From a checkpoint of a small multi-label image tagger.
Model: 32-pixel images, arch vgg, activation relu.
Training: adamw at rate 0.002, 40000 steps, batches of 256.
Rows from block 4, named by matrix and row number. Each number is 128 + 24 x the weight over the matrix's rms, rounded and kept within 0 to 255. All counts start at 0.
# conv: 3x3 conv (model.blocks.4.conv.weight, 112x112x3x3), inputs 91-103, a 3x3 kernel for each
conv.23 [104 120 130  58  75  56 140 157 123 150 177 165 128 135 103  91  91 120 125 110  87 156 122 129 152 145 144 122 153 150  73  85  91 129 161 140 138 121 118 119 106 136 105 105 118  98  73  91 101 132 161 155 136 115 148 132  78 137 120  98 103 151 141 143 101 127 116 141 133  92 105 111 132 142 143 133 155 129 121 141 129 148 156 129 139 115 147 135  92 140  96 137 145 129 127 144  89 108 115 153 160 145 128 153 139 139 131 133 123 144 143 150 142 150 144 146 123]
conv.24 [ 98 116 121 124 160 131 158 151 126 139 133 149  67 127 142 132 146 151 165 126 141 111 173 169 139 125 107  95 123 124 151 148 161 127 117 108 131 102 118 133 123 132 159 139 136 156 110 102 132 171 159  92 122 117 102 114 117 139 151 158 115 126 137 129 169 141 117 110 119  92 103 133 125 137 135 155 156 142 129 106 100 147 139 138 140 125 140 120 113 110 116 133 116 159 140 120 150 152 103  86 123 118 135 111 108 110  83  62 132 133 133 118 102 122 127 127 125]
conv.25 [121 144 144 162 163 156 155 130 139 138 145 126  47  78 108 117 119 113 141 149 146 137 139 153 128 139 122 116 121 124 156 128 129 136 111 132 122 174 182 153 143 148 158 143 116 155 166 163 186 154 136  98  96  99 101 111 112 118  96  81 133 154 139 122  96  97 133 132 118 125 118 123  92  79  87  84  74  93  95  99 103 145 160 126 111 117 125 109 140 165  96 125  87  89  97  86 117 125 126 141 150 142 157 137 118 131 130 126 114 119  96 115 123 114 126 142 141]
conv.26 [121 101 110 149 154 149 120 141 125 128 144 140 143 119 110 122 131  97  97  94 100  88 128 167 113 146  79  87 101 117 109 131 122 115 135 128 106  99 109 107 112 126 152 112 112  73 104 110 133 132 129 153 151 117 102 135 155 128 153 152 130 141 145 130 134 132  97 140 160 105 131 130 128 112 138 112 141 151 102 118 141 116 114  76  99 124 101 135 135 154  75  87 135  85 107 114 117 114 104 117  95 114 119 128 122 161 149 139 134 166 164 144 145 107 137 167 142]
conv.27 [109  80  89 126  96 115  64  79 118 159 122 134 116 137 141 135 182 163  75  88 101  85  93  92 128 113 151 137 126 125 102  88 124 151 125 122 135 146 111 142 170 142 137 153 129 109 121 135 163 147 121 116 127 145 126 131 144  88  95 116  97  91 118 159 167 180 126 112 145 108  90  73 164 133 130 134 134 135 113 123 141 147 161 153  52  74  91 154 104  88 144 159 161 120 138 107 124 125 136 155 148 141  81 105 113 122 113 107 133 127 131 121 118 128 126 133 146]
conv.28 [ 97 127 117 118 147 128  97 117 122 135 138 140 151  98 108 104  80 131 127 125  94 144 124 109 142 170 140 109 128 146 141 131 130 113 129 160  81 110 118 130 135 118 135 128 143 133 148 121 167 161 102  86 106 127 104  77  83 110 105 127 125 134 153 134 116 102 111 102 122 138 119  93  95 113 134 166 159 136 152 157 137  81 108 119  79  88 108 135 135 143 126 130 110 141 140 142 142 158 154 110 118 113 113 119 132 152 157 163 138 141 135 121 127 144 101 125 140]
conv.29 [ 94 118 137 131 110  87 147 125 107 175 168 149  81  94 131 108  54  46  93  76 119 157 103 143 131 116 128 107 119 116 129 129 130 169 136 106 112 113  70 154 100 112  93 132 142 128 129 137 146 107 121 150 137 130 122 146 134 108 109  94 121 107  98 166 143 129 101  80  91 150  87 101 158 151 128 145  89  69 163 166 163 117 119 117 169 144 126 145 128  92 151 154 153 119  68  66 113 128 111 114  93 109 108 118 110 131 133 134 110 103 138 166 141 133 112 131 140]
conv.30 [125 112 100 125 108 108 158 161 146 120 116  97 113 143 120 129 100  96 121 136 140 146 141 133 141 134 119 135 142 137 135 119  95 147 176 184 145 139 120  63  59  76 153 160 144 121  97  84 169 168 151 130 137  92 136 119 100 148 143 145 142 141 157 154 146 122 112 129 135 120 134 118  88 104 122 138 144 147 133 158 158 110 118 127 135 147 137 133 113 139 149 156 147 134 125 121 142 156 136 138 133 130 156 177 164 139 133 110  96  90  86  99 118 128 141 139 112]
conv.31 [136 141 130 145 145 149 159 148 130 101  95  71 136 147 145 161 143 138 144 143 127 160 158 152 146 154 147 109 109 118 159 168 158 111 134 152 120 122 116 140 139 136 131 127 129 107 105 140 152 142 131 117 141 144  87  90  82 160 149 131 134 152 151 142 120 100 115 129 117 119 124 131 161 163 158 151 154 147 135 142 135 127 129 120 106 102  90 141 176 150  78  85 118 152 142 128  91 105 101 133 124 112 109 135 124  98 116 109 144 137 114 143 134 125 158 174 170]
conv.32 [144 140 137 117 115 103 106  88  76 149 130 131 147 157 133 138 133 136 148 148 152 112 110 133 133  84 107 138 157 137 169 182 166 118  82  76 126 122 123 116 122 142 168 123 113 122 128 114 125 136 116 110  82  76 157 153 114 151 173 166 117  93  55 137 112  95  73  99  80 113 167 160 138 132 121 115 121 117 117  86  89  85 117 157 132 156 121 117  98 109 136 140 121 137 153 101 132 124 140 127 104 134 148 144  99 111 103  77 157 144 119 155 149 148 108  95  61]
conv.33 [128 122 129 144 126 103  80  94  98 162 146 121 114  92 102 140 165 148 133 118 115  76  84  95 155 185 184 129 131 135  82 114 123 138 124 130 146 149 123 163 129  87 182 198 136 110  86  97 138 127 127 144 136 101 122 102  93 117  92  91 137 114 130  94 143 142  95 153 151 143 133 124 129 103 125  96 125 130  86  90  68 165 150 177 156 127 112 112  97  99 112 124 166 166 108 105 142  86  63 125 114 135 156 104  69 146  87  59 116 107 104 123  92 108  87  60  57]
conv.34 [109 145 176 130 122 102 153 151 154 163 163 146 150 157 146  81 126 101 120 122 105 133 138 144  74  80  63 100 146 156 113  91  76  99  89 116 120 136 161 141 120 131 130 120 109 103 100  70 136 134 119 195 180 139 131 129 157 163 157 134 117  91  37 131 137 109  89  80  92 101 120 131 140 146 122 130 124 119 119 108 111 159 138 133  96 107 106 115 116 114 156 156 160 108 102  97 168 151 175 122 104  89 131 155 173 146 136 146 160 143 100 156 123 112  89 124 114]
conv.35 [ 98 134 137 114 151 120 111 113 110 116 132 119 135 132 128 133 124 154 128 160 152 144 126 149  93 156 153  87 118 151 121 123 114 139 128 146 118 155 160 165 156 109 139 145 126 141 161 158 121 106 134  55  91 139 137 139 150  90  98  90 140 140 150 147 163 150  72 108  99 174 172 145  92  84  91 166 172 150  98 102 119 123  99  83 143 150 151 139 145  88 108  98  69 158 162 159 134 152 154  90  60  66 138 110 123 132 169 124 120 131 123 128 142 143 100  99 115]
conv.36 [108  99 120 160 135 138 111  81  72 164 166 155 155 135  81 130 130 149 139 114 101 115 143 155 115 105 131 118 128 149 156 101  96 145 133 145  82 118 123  99 129 145 117 152 139 134 123 100  98 100 124 152 152 168 158 152 122 137  91 114 123 133 136 186 170 160 122 127 116  51  83 122 125 112 120 124 102  99 122  53  35 133 109 132 157 134 166 143 101 127 134 114 114 109 114 112  76 108 126 127 122 116 149 117 140 133 111  91 138 155 150 136 135 122 100 126 136]
conv.37 [147 145 137  83  67  81 137 115  85 103 135 112 131 125 100 125 139 160 134 132 133 109 126 142  82 115 145  86  58  76  86 118 114 105  91  91  90 102  85 108 113  99  96  71  74 120 122  99 109 122 126 140 143 160 118 124 126 103 128 140  84  75  64 101  87  83 145 148 121 126 169 160 129 137 136 112 104 109 118 107 141 122 125 106 152 142 114 128 119 150 143 139 129 145 121 116 106 122 136 109 142 134 134 132 112 106 148 180  98  89  96 102  93  82 127 132 144]
conv.38 [129 105 137 131 105 127 106  94  87 140 167 151 143 143 133 142 133 138 171 129 114 121  88 113 119 134  83 158 125  97  88  63 104 133 124 122 123 159 139  83 123 156 106 147 127 155 149 112  77 111 156 161 158 119 158 126  95 125  80  84 116 129 131 132 112 122 115 109 134 119 104 120 101 111 130 126 111 118 138 136 145 107 132 123 118 108 113 143 133 159 155 135 103 140 152 106 125 119 160 154 153 151 102 134 116 154 125  96 139 118 149 139 123  98 133 136 130]
conv.39 [108  63  90 140 157 146  65 128 123 151 130 149 169  74  86 135 142 134 177 157 136 128 157 145 129 100 135 182 145 129 143 131 138 130 143 135 125 186  93 113 125 154  74 121 148  74  89  61  97  76  99 135 146 144 144 135 110 133 123 108 120 142 127 142 105 120 121 126 132 137 128 119 132 140 161 128  96  95 102 131  85 161 128 103 151 117 121  94 116  99 139 125  67 118  98 112 156 131 134 175 159 119 143 148 109  67 106  99 100  99 121 122 111 133 100 105 155]
conv.40 [ 82  93 112 135  74 106 133 123 111 108 121 153 149 157 158 168 119 123 131 142 122 162 161 145 141 154 104 151 112 128 117 117 126 135 155 154 109 132 105 155 170 118 102 114 121 139 114 121 125 141 178 106 133 112 137 135 132 143 130 100  91  90  94 131 122 136  94  85 123 130 107 116 134 119 155 140 140 145 120 135 167  94 116 117 148  87  80 145 133 140 165 167 173 135 141 125  81  65 116 104 112 129 153 135 122 107 119 150 104 127 155  98 121 111 108 112 128]
conv.41 [118 129 132 132 142 137 151 174 166 141 142 180 185 132  92 134  87 106 107 118 123 143 122  94 151 150 153 147 122 124 110 131  98 136 131 124  81 101  81  85 116 114 140 111  92  87  95  98 148 153 135 110 112 103 162 131 142 146 136  95 163 157 139 118 107 116 115 126 150 147 105 123 136 162 167 134 130 156 115 138 138 117 165 177  92 103 169 127 118 107 141 138 134 127 125 127 166 155 153 141 175 153 126 147 141 130 119 155  90 121 137 134 135 150 110 130 135]
conv.42 [121 145 153 139 128 126  81 113 102 143 147 173  98 108 139 114 144 127 136 151 128  90 109 120 121 145 129  88 148 163  62  86  81  90  86 105 147 119 135 142 150 138 122 161 153 119 122 123 159 164 182 135 145 122 116 142 151  83 118 128 129 131 147  84  83 101 134 138 118 117 124 162  69 122 131 137 143 132 184 187 165 119 147 140 156 148 145 133 123 118 110  92  89 114 158 175 109 170 121 135 127 133 115 107  97 149 133  90 128 112 107 136 127  85 134 137 105]
conv.43 [139 135 179 131 130 129 107  96  89 112 120 144  87 114 176  93 139 156 137 161 139 130 129 108 147 112 114  92  86 103 139 155 140 120 146 157 130 123 171  71  87 110 128 104  96 100 105 108 135 147 147 173 149 130 170 131 127 130 140 138 127 126 131 123 109 138 114 101 120 113 151 143 136 178 169 133 132 139 102 106 137 158 162 172  97  85  86 134 132 138 115 133 152 143 136 171 163 141 149 126 153 130 112 120 138 132 106 108 103 132 140 126 165 129  93 124 119]
conv.44 [129 126 111 172 179 155  98 107 107 167 134 148 102 124  83 123 133 170 164 139  99  89  88 123 118 141 137 140 141 156 109 129 104 125 168 154  96 126 117 150 179 162 172 121  79 111  84  63 125  89  79 146 139  95 114 130 147 115 110 104 109 122 140 147 143 143 132 149 146 117 108 115 124 130 146 101 102 108 139 109  94  96 129  95  92  80 142 153 137 121 136 158 126 138 145 165 135 138 115 134 157 141 105 126 108 119 153 156 165 163 173 116 124 123 140 173 152]
conv.45 [113 105 102 161 173 128 101 100  71 112 123 101 108 131 146 130 133 132 132  97 149 160 174 143 135  95 126 129 161 135 146 144 128  40  42  60 112 133 144 128 145 149 133 131 133  99  86  60 139 145 112 142 144 146 109 138 115 104  99  84 128 117 152 122 158 141 109 117 125 173 127  77 119 112 114 152 140 106 130 131  88 130 147 122 141 162 158  89 112 104 126 123 125 146 153 123 115 141 142 156 150 153 126 127 120  73  84 101 145 158 138 155 157 160 161 144 112]
conv.46 [117 144 141 127 135 122 113 142 136  93 154 148 128 148 200 128  97 124 108 126 124 169 180 126 123  98  91 128 136  94  90  94 110 133 142 143  80 125 150 135 141 122  96 105  54 132  97  93 143 139 126  78 120 107 124 121 144  73 115 136 135 155 180 139 151 154 120 111 124 143 149 121 135 114 150 149 148 134 118  84  90 114 138 116 138 130 109 110  67  82 151 111 129 135 135 137 132 182 182 121 124 114 124 140 140  71 118 137  51  82 129 123 120 147 116 131 155]
conv.47 [181 142 109 144 159 148 143 169 122 130 133 133 124  78 107 107 147 138 104  96 128 144 154 113 101 157 109 157 167 132 148 118 130 120 121 140 135 145 131 152 187 150 110  95 112  80  60 104 165 180 138  94 130 145 120 119 118 117 126 118 124 116 141 104  92 124  83 115 146 111 142 134  88 121 145 154 148 136 136 156 113 111 147 152 147  76  94 119 184 166 125 155 170 134  77 107 132 146 142 117 156 137 129  61 115 139 147 113  85  96 105 131 115  97 141 121  75]
conv.48 [ 87  95 144 132 143 138 136 134 124 137 161 163  98 126 170 178 155 156 121 150 163 112 138 118 166 171 183 140 133 156 172 171 144 107 129 118 150  97 124 129 129 132 132  99  80 149 127  99 153 155 162 161 166 156 129 167 171 148 141 124 103 129 126 109 131 121 128 116 108 136  81  89 146 139 144 163 160 152 121 111 146 156 124 121 170  96  91 148 160 129 108 122 156 149 123 114  99 107 113 114 139 182 144 121 114 154 151 109 150 146 144 119 120 130 135 153 153]
conv.49 [115 110 115 130 131 162 109 125 159 118 143 123  99  91  92  89 124  88 109  95 124 128 101 132 130 155 140 134 129 138 115 103 121 117 116 138 154 136 153 125 100 105 112 111  94  95 118 111  85 121 146 102 122 137 136 112 105 107 131 159 113 135 138 141 129 135 130 123 100 110  52  54 157 133 106 142 143 176 130 122 121 108 113 119 121 141 127 112 116 128 129 143 160  88  90  73 145  95 100 144 163 149 157 138 129 146 151 149 161 172 146  93 105 128 135 144 156]
conv.50 [125 136 126 138 140 130 119 123 114 136  98 126  82 116 161 156 145 142  66 144 134 100  89  54  78 112 161 133 114 124 152 140 140 157 146 139  91 116 163  80  94 101  87 112 154 115 136 134 118 100 102 137 138 119 136 130 103 101 120 112 139 146 156 115 147 136  93 143 144 109  93  98 141 133 108 155 139 142 156 170 169 130 139  92 151 177 135 102 156 133 122 149 142 121 114 140 122 132 114 149 153 122 134 141 141 105 151 134 155 141 103 128 106 115 156 133 102]